Rows from block 5 of the image encoder of a small image captioner, named by matrix and row number. Rows with one number within an expert belong to one neuron, the router's apart. Each number is 128 + 24 x the weight over its row's rms, rounded and kept within 0 to 255. All counts start at 0.
Before each expert's rows are labels from the 100 images, of 14848, where the router gives the expert most weight on average: "responds to" is what is common among them; "colour at peak" is the nearest of a few named colours to the mean colour under the peak. Only what is clearly more common there than usual is listed. The data: larger renderings of crowded toy scenes. In brackets: how many of the 100.
# router: router (encoder.blocks.5.mlp.router.weight, 16x192, trained with AdamW), inputs 0-95
# up: expert up (encoder.blocks.5.mlp.up, 16x48x192), inputs 0-95
# down: expert down (encoder.blocks.5.mlp.down, 16x192x48, transposed), outputs 0-95

# expert 12
responds to: flower (67); brown object (62); count: six (59); light from behind the scene (55)
colour at peak: brown (63)
router.12 [120 116 121 163 102 168 120 126 158 124 106 119 119 105 113 111 131 123 124 113 119 103 120 154 137 135 138  72 100 139 179 152 140 125 141  99  97 119 127 123 105 152 114 145 159 179 108 114 133 134 104 148 120 155  99 113 128  96 108 160 147 151 127 155  99 132 157 139 129 121 139 145 131  93 115 120 124 125 132 184 105 157 117 138 156 139 122  77 161 111  97 153 123 155 100  91]
up.0 [147 121 147 119 143 101 123 111 157  83 121 128 105 125 105 150 131 108 113 127 118 136 138  95 141 130 120  99 161  97  94 151 119 145 114 133 166 135 113 164 118 131 172 134  66  84 161 156 125 167 135 134 150 146 125 141 133 142 102 114 120 112 129 135 118  91 149 117 117 163 118 100 128 141 140 158  98 132 178  58 130 131 129 142 118 104 141 105 107 152 154 144 145 109 125 123]
down.0 [163 133 103 143 150 132 141 132 141 123 133 138 157  97 151 151 131 121  91  96  87 134 103  92 107 120 137 165 116 114 112 137  91 136  84 101 123 147 166 158 147  95 113 122 107 121 163 147  75 134 154  90 115 145 126 172 129 130 130 152 152 105 155 145 112 142 114 144  75 128 103 139 151 135 154 155 123 152 159 114 148 137  97 149 112 162 116 143 119 123 173  88 130 126 162 137]
up.1 [135 141 137  95 119 150 178 105 108 121 118  95 115 152  85 152 165 145 128 134 134 144 110 126 123 129 132 124 170 129 104 174 158 154 174 167 164 121 149 126 164 148 173 143 110 174 137 138 129  94 130 109 134 126 148 135 118 157 144 126 129 132 111 100 128 124 122 137 123  83 171  73 124  75 109 107  95 130  71 122 123  93 139 160 123 135 153 116 117 135 190 169 168  89 117 145]
down.1 [192 130 147 119 166 132 121 132  97 124 133 158 134 121 142 147  99  89  72  87  96 131 128 140 198 155 118 153 117 173 153 116 131 159  92 181  46 118 119 117 138 166 110 127 138 106  92 119 157 102 140 122  82 152 120 116  90 131 156  99 158 124 154 130 138 118  94 117 145  75 119 140 137 143 107  82 118 136 121 106 147 111 149 126  99 117 146  87 172 117 129 143 134  91 133 134]
up.2 [129 139  99 102 149 152 129 158 128 158  93 126 118 133 218 158 147 126 123 173 124 157  89  98 111 162 115 188  96 133 115 123 166 142 134 117 140 116 106 125 126 152 154  98 116 140 137 154 144 126 152 142 120 133 132 159 140  85  83 136 107  69 106 131 106 118  87 130 118 150 115 103 124 128 101 122 134 104 138  66 156 112 135 135 162 140 155 117 111 171 145 136 118 152 119 155]
down.2 [146 108 122 142 120 126 134  78 123 128 110  93 110 118 100  72 130 116 135 166 132 149 146 136 118 118 173 131 112 180 190 171 145 110  97 147 156 105  97 124 104 152 115 120 149 127 167 152 116 117 128  98 165 163 119 165 131 146 109 112  99 136 132 127 126 123 118 144 148 124 151  99 100 133 154 118 113 101  51 103 105 132 124 140 149 127 119 103 140 148  95 123 159 153 110 147]
up.3 [167 138 111 108 121 126 145 152 124 152  86 176 103 100 165 104 164 127 108 166  93 121 141 171 135 177 141 127 155 175 149 159 147 125 149 126 148 115 129  81 148 156  96 142 157 110  87 169 129 115 180 144 159 109 115 114 139  88 114 100 129 130 140 187 159 136 107 150 114 135 134 115 146  97 163 120 104 165 118 160 110 109  95 101 165 142 154 153 115 111 173 105 110 117 144 152]
down.3 [142 153 132 105  88 149 161 130  91 114 124  65  99 110 141 147 155 172 105 143 135 125 131 153 120 103 108 180 122 115 130 140 120 137  90 110 162 109 143 152 118 148 115 140 140 111 149 123 162 142 127  47  80 127  83 106 165 152 101 110 112 170 133 101 153 150 137 123 160 118 152 132 172 118 108 165 141  86 143  85 142 121 161 145 144 133 133 156  77  87 123 155 122 118 116 126]
up.4 [187 104 157  98 161 125 159 132 147 138 129 137 157  55 158 123 139 146 146 152 145 147 126 113 158 162 116 171 178  79 108 131 166 165 133  85 183 157 118 163 114  89 108  97 145  92  97  79 127 118 147 111 150 103 131 116  62 160 111  97 121 118  96  87 111  96 123 137  90 121 116  84 126 115  59 118  95 126 128 136 121 126 146 129 137 139 136 117 128  96 108 114 141 116 159 153]
down.4 [148 107 136 118 109  89 120 136 147  96 155 142 156 108  68 169  81 150  97 158  88 136 103  96 102 119 150 130 134 173 136 134 120 150 105 146 122 117 154 146 139 142 126 175 159 120 149 103 123 133 170 142 106  67 137 170  94 164 157  90 105 113  93 137 108 113 112 123 116 113 138  93 137 123 144 116 113 158 130 117 149 107 116  97 165 135 113 128 131 150 130 119 120 142 113 108]
up.5 [127 125 135 111 162 169 137 117 124 110  70 136 152  90 129 151  98 121 147 150 140 148 162 158 133 160  95 125 134 112 123 131 131 160 182 135 116 126  99 155 146 152 169 156 151 131 158 139 120 148 138  84 141 133 123 112 126 157 118 112 161 173 156 130 127 103 125 132  89 129 101  90 154 117  97 120  84 129 118 155 121 103 107 115 124 126 120  99 122 137 165 134 100 115 159 162]
down.5 [117  99 159 140 124 139 114 173  87 125 114 137 112 130 141 127 135 151 109  79 147 120 169 135 126 164  97 166 162 137 130 112 133  84 123 109 125  98 146  66 114 124 126 132 115  85 145 129 143 139 110 133  95 124 125  92 146 156 116 111 168 168 114 147 122 120  92 116 173 175 113 117  87 137 132 150 157  87 156 163 113 114  93 126 159 142 112  76 122 162 143 125 125  74 139 104]

# expert 15
responds to: light from behind the camera (79); count: two (55); boat (31); ice cream (29)
colour at peak: brown (63)
router.15 [103 135 110 111 158 163 146 133 122  96  78 115 159  88 146 127 160 116 129 160  95 174 100 132 156 113 117  81  85 123 145 140 136 114 146 185 148  65 120 128 144 137 134 109 138 121 132 121 107 129  98 127 154 151 131 102 101 103 130  95 103 158 121 129 134  98 157 113  78 109 164  95 116 114 113 154 141  98 135 173 131 150 133 139 135 150 120 160 142 138 125 128 157 147 140 115]
up.0 [127 151 144 111 140 158 120  89 103 134 133 116 147  96 152 129  84 141 110 133 146  94 148  89 141 152 144 127 115 141 114 117 122 138 145 105 141 120 157 125 177 119 143 120 127 120 142 133 108 118 109 126 137 133 135 167 173 102 139 162 170  91 124 121 163 148 158  65 148 160 137 119 117 105 123 172 102 136 156 151 120  89  90 104 135 110 212 110 173 148 106 129 133 118 142 134]
down.0 [134 165 104 118  78 134 107 162 151 144 112 169 138 133 147 116 131 139 115 132  95 106 148 111 129 189 108 137 139 147  76  95  78 159 121 112 120 148 128 107 165 110 143 108 145 131 114  84 113 160  90  75 154 124 175 151 120 128 109 145 139  79 108 152 131 129  82 162 128 121 101 128 133 111  91 103  97 150 124 119 127 114 156 124 110 167 169 151 141 126 118 126 119 122 134 117]
up.1 [138 112 157 102 112  73 121 113 118 142 118 126 159 123 126 172 136 130 117 152 109 139 156  88 145 131 106 156 122  84 113 165 135 130 163 123 183 104 133 149  94 132 132 106 162 102 152 113 146 103 164 138 128  97 108 136  69 156 111 108 128  62 126  95 128 133 124 189 129 156 126 144 109  94 128 107 123 106 153 116 133 152 104 114 139 110 119 131 142 127 135 143 106  90 100  85]
down.1 [125 109  99 144 119 111 111 137 120 117 127 125 103 128 160 106 104 124 116  74 118 147 155 153 171 128 139 137 130 151 133 106 140 100 107 164 102 128 195  94 155 141 129 113 103 144  96 149 137  87 124 126 101 110 130 130 115 103 158 158 122 144 166 144 112 142 123  90 135 112 139 140 148  88 194 123 129 133 121 143 108 117  99 149 130 107 161 162 156 126 150 131 150 102 111 130]
up.2 [ 94 135 126 148  88 113 155 104 126 161 106  66 136 133 168 141  87  99 132 101 147 129 115 109 137 134 139 117 179 107 131 149 109  74 121  89 137 149 129 124 149 151 135 118 148 118 100 168 126 134 145 112 116 106 129 155 138  97 178 100 177  70 131  96 117 134 139 125 134 105 118 131 115 144 134 119 110  98 146 143 168 153 104 113 137 130 134 124 139 153 107 186  99  79 100 127]
down.2 [175 135  99 127  84 140 101 154 142 140 123 136 155 139 107 108 164 114 126 146  93 121 110 104 141 156 110 174 129 100  67  74  76 118 106  82 141 109 141 150 133 104 120 115 141 154 125 143 147 123 118 152 135 103 125 178 107 153 119 153 158 182 135 118 119 158 119 100 136 123 130 121 168 134 142 123 102 118 111 112 134 144  63 127 128 137 107 156 160 133 141 177 115 107 135 117]
up.3 [ 79 108 115 113 106 116 136 145 135 131 118 102 112  94 182 119 100 123 115 118 146 134 158 158 138 145 100 119 163 139 129 101 134 111 119 130 117  74 131 117 142 118 157  82 119 149 169 134 140  86 116 121 107 162 126 146 152 129 190 149 149 146  84 179 108 147 123 120 100 108 167 146 109 150 188 140 117  76 123 169 131 106 101 161 151 118 132 124 141 163 150 152 140  57 112 116]
down.3 [130  88 130 108 108 161 146 111 154 180  58 139 133 101 140 158 107 149 124 157 131 135 100 132 137 141 117 103 132 129 143 131 116 128 130 150 145 111 113 100 150 142 111 122 156  69 113 116 105 123 131  81 131 104  82  97 177 136 140 150 147 125 152 122 118 115 127 125 152 109 116 103 152 164 107 131 105 159 112 133 126 117 135 137 114 147 141 127 110 120 120  69  98 177 121 121]
up.4 [135 142  99 121 108 156 147  50 150 133 115 158 150  89 126  98  89 134 119 119 137 137 126 121 111 193 118 119 159 107 156 117  67 142 143 106 135 143 116 132 163 143 124 113 137 118 108  94 161 144 165 104 151 102 146 114 111 109 113 102 136 126 106 167 136 166 119  85 125  99  99 154 126 156 122 112  86 138 165 142 142 136 126  48 162 156 140  96 141 137 115 137 160 102 134 115]
down.4 [160 154 156 109 139 112 154 148  99 114 119 118 115 133 107 138 138 108 129 102  76 125 178 132 123 145 139 112 144 110 115 128 163  96 141 117 147 155 156 100 161 123 133 152 110 171 105 128 119  83 165 112 124 150 167 143  62 115 131 116 148 128  84 149 131 172 145 110 125 133 165 140  85 102 106  80 125 131 106 179 131 121 114 147 132 173 117 166 161 149 105 136 130 119 121  88]
up.5 [163 144 121 149 109 105 136 136 155  91 156 119 130 151 131 122 100 150 114 113 149 142 125 158  88 180 125 116 102 129 144 117  60 131 104 120 102 131 124 142 156 142  87  92 138 100 142 132 131 147 147 175  99 154 126 122 120 103 128 156 165 152  92 127 162 190 106 110 137 122 104 155 108 112  97 168 108 113 144 128 117 132 129 125 125 113 126 123 151 115  61 188  81 152 172  81]
down.5 [143 171  80 128  70 138 114 159 135 152 133  86 116 142 135 141 139 111 158 100 163 112 131 159 159 120 135 147 117 127  97 113 102 117 186  67 106 148 101 121 114 109 154 105  70 157 122 112 101 115 118  92 114 154 125 142 131 138 113 128 145 142 147 138 137 135 140 129 141 129  98 115 159 108 153 136 125 169 143 105  75 106 116 121 129 130 122 172 111 140 150 171 108 140 135 155]

# expert 5
responds to: count: two (73)
colour at peak: grey (43)
router.5 [154 119 133  97 138 153 120 113  95 116 134 194 133 141 140 140 145 109 104 145 128 111 143 121 155 121 112 178 198 120 124 156 105 102 100 150 110 132 121 146 120 127 126 137 122 152 161 185 120 157 147 120 149  92 106 141 144 112 106 114 118  97 151 164 125 116 111 152  95 149 170 147 122 105 126 153  59 139 157 135 140 124 107  83 145 145 147 169 134 128 143 121 163 123 125 134]
up.0 [120 139 145 187 154 172 127  93 111 164 130 123 124 133 142 133 155 163 131 117  86 130 128  78 131 106  88 143 144 150 100  95 109 122 135 126 151  77 106 118 118 128  95 138 130 110 142  88 137  96 145 115 154 134 152 153 164 125 109 118 154  96 134 138 102 115 125  86 151 129 106 123  67 148  77 116 105 140 131 146 137 113  88 113 166 138  88  96 131 118 112 142 136 116 116 153]
down.0 [148 197 101 154 147 119  72 115 103 128 150  88 144 149 103 161 139 107 130 118 132 148 159 136  95 129 156 102 152 131 168 119 108 139  90 129 113 148 126 114 122 112 105 113 172 121 126  98 164 104 137 111 167 113 140 117 150 106 145 135 130 124 131  99 130 123  88 126 113 118 125 139 116 129 145 163  87 180  60 126 107 119 148 126 149 145 105 166 133  84 171 140 128 134 132  92]
up.1 [122 132 142 110 124 133 173 135 126 159 146 125 133 132 134 146 132 116 137 131 132 100  90  95 148 148 155 157 154 129  95 179  85  90 141 103 130 106 155 152 144 125 126  88 143 132 102 129 154 115  93 101 126 123 124 122 168 122 121 162 150 135 150 150 155 161 117 153 133  95  85 114 123 125  83 120 111 149 115  98 142 127 133 101 110 120 140 109 113 118 173 148  96 134 118 117]
down.1 [147 159 113 123 117 123  81 120 108 123 113 185 169 122 150 121 120  99 117 122 147  91 119 152 174 101 119 154 144 156 113 140 105 123 119  96 106 164 122 154 138 102 143 125 152 138 104 156 123 119 118 186 132 139 140 170 110 119 133 115 156 121 105  64  99 139 106  71 117 139 142 122 116 133 146 144 101 178 102 147 136 134 142 126 122 105 121 118 121 135 140 153  84 157 167 136]
up.2 [ 66 158 111 115 119  95 109 140 106 138 145 114 106 186 108 114 147 128 104 137 172 113 118 132  80 121 127 103 168 110 136 104 189  79 138  96 107 131 113 138  97  94 115 160 142 126 149 118 101 129 115 129 113  96 143 128 136 115 104 125 118 142 166 135  97 146 111 177 100 103 164 140 145 166 122 132  91 105 140 124 127 115 154 135 121 110  68 138 128 106 143 164 130 131 133 127]
down.2 [148 115 132 136 115 164  88  96 103 106 172 108  95 130 145 133 143 129 139 137  95 145 133 152 137  93 143 123  87 129 156 116 123 155 118 136 147 129  81 142 122 106 120  90 184 138 115 111 154  90 155 134 158 124 158 114 168  87 119 128 135 127  83 115 118 123 137 110 133 140 158 138 148 103 132  96 177 140 107 140 121 176 106 158 131  89 102 143 122  75 153 146 135 117 110 117]
up.3 [133 149 150 129 146  95 120 104 121 135 118 166  90 147 130  97 156 150  63 117 107 132  90 142 160 118 110 120 133 169 180 133 153 122 153 137 146 144 120 117 138 138 121 141 124 165 120  91  81 130 128 117 122 106 104 149 122 142 106 109 170 128 148  91 144 100 119 104  92 155 125  95 128 125 130 136 109 122 160 133 133  97 117  96 110 125 147 101 106 163 120 141 154 146  95 122]
down.3 [106 139 143 153  97 132 113 128 102 129 112 138 144 148  98 132  95 174 131 122 139  92 119 140 156 130 162 127  95 169 114 113 151 146 158 116 138 125 163  82  97 138 145 180 122 116 154 102 134 122 174 128 125 115 125 148 105 155  99 151 123 115 125  87 116 150 168 133 146 136 127 162 160  98 136 145 129 113 151  79 118 150 124 134 157 132  79 140 130 107  91 150 199 133 114 115]
up.4 [ 53 106 116 148 158  98  85 144 134  82 119 142 113 152 115 158 151 160  85 142 134 127 147 107 125 133 107 156  95 105 116 132 184 117 125 139 127 125 125 124 132 139 122 122 139 153 137 136 140 121  88 125 144 120 130 168 132 134  77 172 104 125 167 159 114 102 141 136 118 151 151 124 150 117 145 122 110 111 145 118 110 124  92 149 101 164 102 157 137 121 101 107 168 126 105 125]
down.4 [122  86 157 144 110 159 161 147 111  91 144  84  35 168 118 123 113 136 119 151 136 120 156 139 106 115 183 142 122 153 102 123 167 111 119  89  83  94 150 103 132 147 146 122 146 140 146  98 112 162 169 125 134 116 128 139 128 104 145 136 108 142 110 136 169 118 122 119  74 131 114  75 178  96 107 115  83 163 147 135 140 114 120 140  99 172 134 135 131 139 150 148 110 110 121 146]
up.5 [183  93 118 103 121 128 141 119 116 175  78 167 132 109 125 104 125 158 149 167 115 131 118 129 139 121 135 138 147 156 153 106 129 148 119 167 121 105  67  54 162 128 132 136 150  73 137 164 137 146 139  97 138 117 126 121 156 112 135 121 156 124 105 146 170 140 146 117 190 114 106 133 104 138 125 172 108 136 106 131 127 159 123 153  98 103 133 123 132 132 119 135 169  98  98 134]
down.5 [127 118 104  98 115 176 115 117  98  96 153 142 180 103 101 131 108 116  97 100 112 103 126 146 125 110 141 131  79 130 116 106 127  89 107  96 131 121 120 179  94 129 133 149 112 107 132 153 173 113 118 134 130 110 149 177 119 149  89 160  95 153 170  89 150 121 137  85 134 158 151 139 113 121 137 114 151 143 170 187 145  70 101  85 164 131 185 162 124 151 131 131 147  84 122 140]

# expert 0
responds to: barrel (96); largest object: barrel (81)
colour at peak: black (49)
router.0 [ 95 136  93  92 117 108 130 147 158 160 148  99  88 146 137 113 145 126 153 115 123 131 118 107 114  92 132 124 175  95 192 107 110 145 134 180 112  96  94 111  99 110 154 171  89 143 165 157 135 132 156 125 124  77 170 136 112  91 116 120 100  75 157 155 117 161 126 163 125 151 123 125 138 143 148 135 155 134 158  95 154 125 131 119 109 108 106 175 113 148 132 121 145 133 132 152]
up.0 [ 89 105 126 130 145 106 123 153 128 133 142  91 158  80 115  79 121  89  90 112 114 111 127 100 139 135  84 118 115 108 108 108 118 168 190 136 147 127 151 138 121 147 142 145 139 117 117 139 150 116 151 131 102 125 133 143 127 140 114 103 114 198  89 126  99  70  96  67  82 106 138 172 113 153 146 185 140 122 111 144 123 124 141  85 128 113 115 157 114 159 148 177 157 156 123 120]
down.0 [128 126 156 173 109 108 140  84 104 126 143 115 158 135 146 110  99 131 149 141 122 131 154 133 138 131 135 132 111 155 116 144  88 107 128 116 128 114 143 116 104 117 107 142 157 103 121 143 129 122 121  95 103 154  92  85 144 117 110 101 137 148 130 162 132 114  81 130 114 103 124 135 159 111 158 118 127 121 139 151 121  83 147 168 135 188  87 126 128 108 126 127 156 125 123  91]
up.1 [ 88 132 179 133 126 127 106 100 122  78 120 106 133 114 138 122 135 157 159 155 138 148 125 150 106 128 117 114  92 159 111 158 150 100 114 138 130  78  96 170 135 138 132 117 127 133 120 132  91 105 157 128 131 101 150 129 106 128 100 108 143 112 143 106 127 129 141 134 125 132 166  88 135 132 149 170  98 182 136 134 148 124  77 103 119 106 184 145 147 117 142 169  86 133 132 164]
down.1 [ 99 149 144  96 104 116 140 112 141 161 121 191 147 158  60 140 125 163 111 102 101 165 106 113 113 147 166 107 161 106  71 139 112 172 123  83 118 110 168 107 105 147 122 128 109 140 118 127 135 109  83  76 135 145 153 143 144  94 116 119 135 176 143 154 119 111 127  94 136 114 145 105 130 137 134 151 128 133 137 160 139 114 147 111 138 168 114 121 108  93 148 117 139 137  87 145]
up.2 [169 119 132 100 132 133 124 108 100 119 124  80 115 121 123 144 160 134 110 166 149 146  64 117 117 109 146 146 133 125 111  99 118 115 141 133 140 140  99 154 110 149 114  63 102 155 143 158 122 138 139 148 145 142 141 120 132 169 162 113 168 114 109 111 133 156 148 129 151 116 135 117 146 135  87  83 125 119 160 128 139 123 155 127 178 161 107 157 157 128 141 137 173  99  90 129]
down.2 [123  90 131 130 141 137 116 162 100 134 157  78 136 114 103  95 127 132 133 143 157 127 135 102  95  85 114 114 107  94 119 115 125 138 155 150 135 152 163  94 129 132 153 142 178 119 121 141 145 178 112 148 126 141 127 118 143 131 142 129 156 185 103  91 137 126 107 149 127 158 148 163  97 150 151 110 138 114 101 112 156 138 123 121 124 116 131 101 151 145 127 109 157 151  99 146]
up.3 [143 179 117 123  99 146 114 124 105 122 110 161 133 107 118 150 164 124 128 159  91 115 123 120 134  83 101 159 143 120 132 162 106 132 138 111 123 111 134 137 133 131 153 122 120 100 143 166 107 127 159 135 145 163 126 152 104 152 126 126 159 154 148 163 105  83 104 114 117 119  98 124 184 131 122 150 128 142 165  94 109 119 108 135 104 135 119 188 144 150 145  91 149 142 100 111]
down.3 [ 95 106 140 160 112 121 158 139 110 148 168  98 147 103 178 156  79 143 127 117 129 121 134 124 133 123  98 113 117 101 150 113 130 128 129 151 117 143  99 110 151  74 151 114 106 136 140 102  92 101 139 141 152 111 135 113 166 108  95 150 140  90 133 161 121 143 192 107 130 120 136 120 115 120 114 174 136 110 143 143 101 150 153 158 116 110 159 128 136 148  65  91 132 154 129 135]
up.4 [142 130 148 141 123 120 125  93 147 105 125 112 105 161  87 153  98 125  89 128 109 135 137 115 152 101  96 124 133 155 102 127 147  98  75 164 132 157  51 126  77 137 137 154 111 121 137 125 141 148 134 127 131 149 138 111 121  69 117  86 112  89 141  98 157 133 177 143 138 159 134 112 112 106 133 153 131 129 118 127 119  81 113 107 178 109 152 118 135 156  61 161 170 120 101 161]
down.4 [ 95 154 116 151 108 135 128 133 147  85 138 171 154 111 154 139 139 103 100 105  96  93 118 130 124  80 145  97 153  64 100 171 156 129 108 146 150 151 140 107 174 142 106 149  84 143 128 134 122 117 139 113 145 116 122 114 113 175 146 118 159 137 153 156  94 180 108 140 132  85 165  89 121 121 157 109 146 134 110  85 121 121 148 107 141 116  89 123 171  86 131 138  75 141 150 143]
up.5 [133 179 159 149 139 100 159 124 133  63 154 137 119 134 126 131 122 134 127 101 163 118 107 153 171 110 188 116 177 126 136 110  74 137 120 119 115 155 152 135 139 104  96 136 125 114 116  94  78 130 146 148 132 107 127 140 145 107 106 116 126 107 164 143 130 108 147 138 136 118 157 115 132 127 110 150  81 131 138 145 145 115 142 140 113 118 114 119 137 154  49 119  87 118 130 141]
down.5 [129 129 184 133 118 134 147 116 141 142  95 153 114 161 121 131  80 149  93 109 100 107 164 142 127 143 108 128 125 121  98 105 188 121 129 133 159 122 147 115  68 153 139 157 131  97 115 153 167 146 138 110 141 133 111 151 127 164 106  92 143 142 115  83 158 101 143 157 121 112 110 115 155 109 145 144 147 113 161  65 177  95  97 108  97 132 150 106 109 151 120 148 150  98 124  93]

# expert 8
responds to: light from behind the camera (51)
colour at peak: black (95)
router.8 [129 159 149 117 171 127 151 110 143 124 122 124 142 116 117 117 134 169 144 113 129 113 107 135  76  98  85 143 116 124 108 101 113 145 141 144 136 116 153 138  91 142 173  96  94  96 161 108 143 131 123 128 155 162  97 132 117 142 134 110 139 170 122 120 167 123 153 134 139 167  81 135 158 143 153 111 153 152 165 122 125 149 129 148 115 127 109 152  76  96 148  71 124 137 104 105]
up.0 [127 127 168 100 103 133 170 124 116 167 150 133 137 134 110 108 138 137 144 134 157 149  91 111 110 142 138 149 120 124  75 170 153 119 139 115 155 162 149  91 166 128 146 110 168 114  99 131 149 132 122 145 131 101 141 138 152 143 167 151 152 135 141 136 106 144 150 120 103 115 129 174 111 156  82 114  90 100 123 109 115 131 146 118 156 167 170 135 136 154 165 129  72 134 115 130]
down.0 [167 101 131 138 142 122 119 144 126 130 193 151 118 111 149 145  71 117 153 103  96  85 126 126 193 126 139 152 130 149 137 151 135 154 141 142 143 126 174 159 120 120 124  85 159 145 132 157 149 121 101 133 103  79 168 208 156 113 136 129 111 119 111 104 110 132 104  98  86 142 135 123 116 119 113 131 112 123 139 113 136 141 105 134 113 114  94 112 152 152 145 124 129 140 147 125]
up.1 [146 126 139 113 131 101 110 120 131 109 146 160 138 112 116 115 142 129  81 106 140 170 119  61 146 133  75 149 138 114 137  93 157 168 122 124 117 112 136 102 137 119 132 122 110 127 159 119 131 119 114 133 152 133 129 136 170  65 117 121 102 138 109 127 167 132 111  92 162 128 130  62 112 133 135 143 134 142 115 151 110 129 140 146 135 146 131 124 105 103 128  91 149 157 143 173]
down.1 [155 127 145 144 112 131 112 158 130 124 103  90 166  99 119 131 188 123 138 148 144  95 117 139 122 138 133 131 131  91  91 135 100 118 113  41 151 140 129 189 144  95 131 118 154 108 108 112 157 103 126 125 125 120 106  98 141 150 106 126  99  96 117 119  93 121 116 113 131 125 178 113 142 109 104 159 107 121 108 133 148 135 127 167 102 145 115 144 126 131 106 154 126 136 156  83]
up.2 [143 175 118 131 171 129 132 142 115 145  85 104 115 109 181 133 117 128 115 127 161 139 109 145 138 109 120 172 157 112 143 143 119  94 150 121 134  62 117 190 122 131 121  66 137 115 112 115 132 122 161 112 133 142 123 119 190  83 133 137 144 157 171 122 162 122 146 123 126 134 112 166 107 146 110 130 147 138 130 134 120 144  96 120 139 108 114 141  95 135 149 148 152 143 143  93]
down.2 [ 71 103 151 108 106 152  72 135 143 179  73 113  96 167 128 139 111 157  88 128 129 113 130 117 152 116 135 120 149 146 137 149  90  90  87 113 104 140 130 109  91 143 139 145 109  90 145 120 138 143 110 137  95 148 119 124 150 140 121 137 149 170 139 151 131 104 136 136 160 113 138  91 115 126 112 123 147 109  98 136 129 131 126 121 151 201 118 108 134 149  98 135 130 115 145 116]
up.3 [143 141 115  89  84 116 119  87 131 146 181 140 124 124 131 105 117 111 137 151 150 145 146 107 147 115 120 107 154 116 123 124 151 171 134 137 110 115 104 126  64 182 162 139 177 148 113 139 140 163 161 144 105 101 118  98 113  80  77 142 168 122  90 152 112 111 150 114 123 128 121  91 139 134 162 112  99 158 120  75 117 130  90  97  83 139 105 153 125 132 141 112 147 125 130 134]
down.3 [163 109 111  91 132 113 125 155 106 100  92 155 169 139 132 131 117 120 110 158 111 136 132 141 121 106 123  97 116 132 136 162 123 115 154 133 110 128 127  98 131 127  74 131 131 133  87 146 103 141 154 157 105 150 113 146 135 154 106 136 132 114 131 124  83 149 169 145 117  88 159  87 139 126 120  94  90 144 187 122 139 158 122 123 117 134 123 130 139 183  54 113 126  94 126  87]
up.4 [115 135 166 126 119 146 108 118 116 163 157 132 126 137 166  94 126 112 119  89 126 106 169 106 110  58 139 130 133 132 114 109 135 122 130 161 126 120 142 187 141 133 133 122 125 108 134 112 160 104  85 111 123 127 135 114 153 149 124 109 148 162 137 108 127  74 109 104 123 130 122 138 142 134 131 117 136 122  91 155 145 156 135 119 184 133 140 112 115  85 125  96 142 120 143 156]
down.4 [126 133 157 122 136 116 148 155 135 124 129 168 144 165  87 126 111 147 111 101 115  87  80 133 128 165 123 142 150 156  99 148 114 144  96 100 149 157 150 135 156 133 124 108 149 141 155 135  87 172 137 170 126 121  93 131 142 131 127 131 125 128 159 154 147 148 112 146 104 132 137  75 159 107  84 124 142 102 140 107 160  89 121 115 115 105 127 164 131 121 139 136 106 118 120 126]
up.5 [ 74 131 141  94 116  94 151 173 124 164 182 126 139 150 147 170 130  95 154 108 137 126 132 135 140 115  72 107 124 130 134 111 149 144 137 143 136 118 147 128  85 147 118 114 143 100 134 138 128 150 123 140 152 111 125 101  79 116 107 114  81 108 122  93 107 130 153 131  84 145 120 116 187 125 136 113  88 119 147 133 131 101 117 176 146 148 122 125 147 123 138 136 117 118 145 172]
down.5 [150 124  96  97 121 151 108 135 138 118 112 167 146 123 138 155 124 147 118 103 102 119 122 120 103 115 108 151 178 164  81 160 144 126 105 106 115 161 144 119 156 147 133  84  96 152 141 115 114 132 107 124 130 122 107 114 148 155 120 134 123 124 133 142 171 114 133 107 217 148 136  98 129 109 168 128 128  95 123  48 139 131 112 142  92 134 103 135 110 128 120  73 194 159  96 138]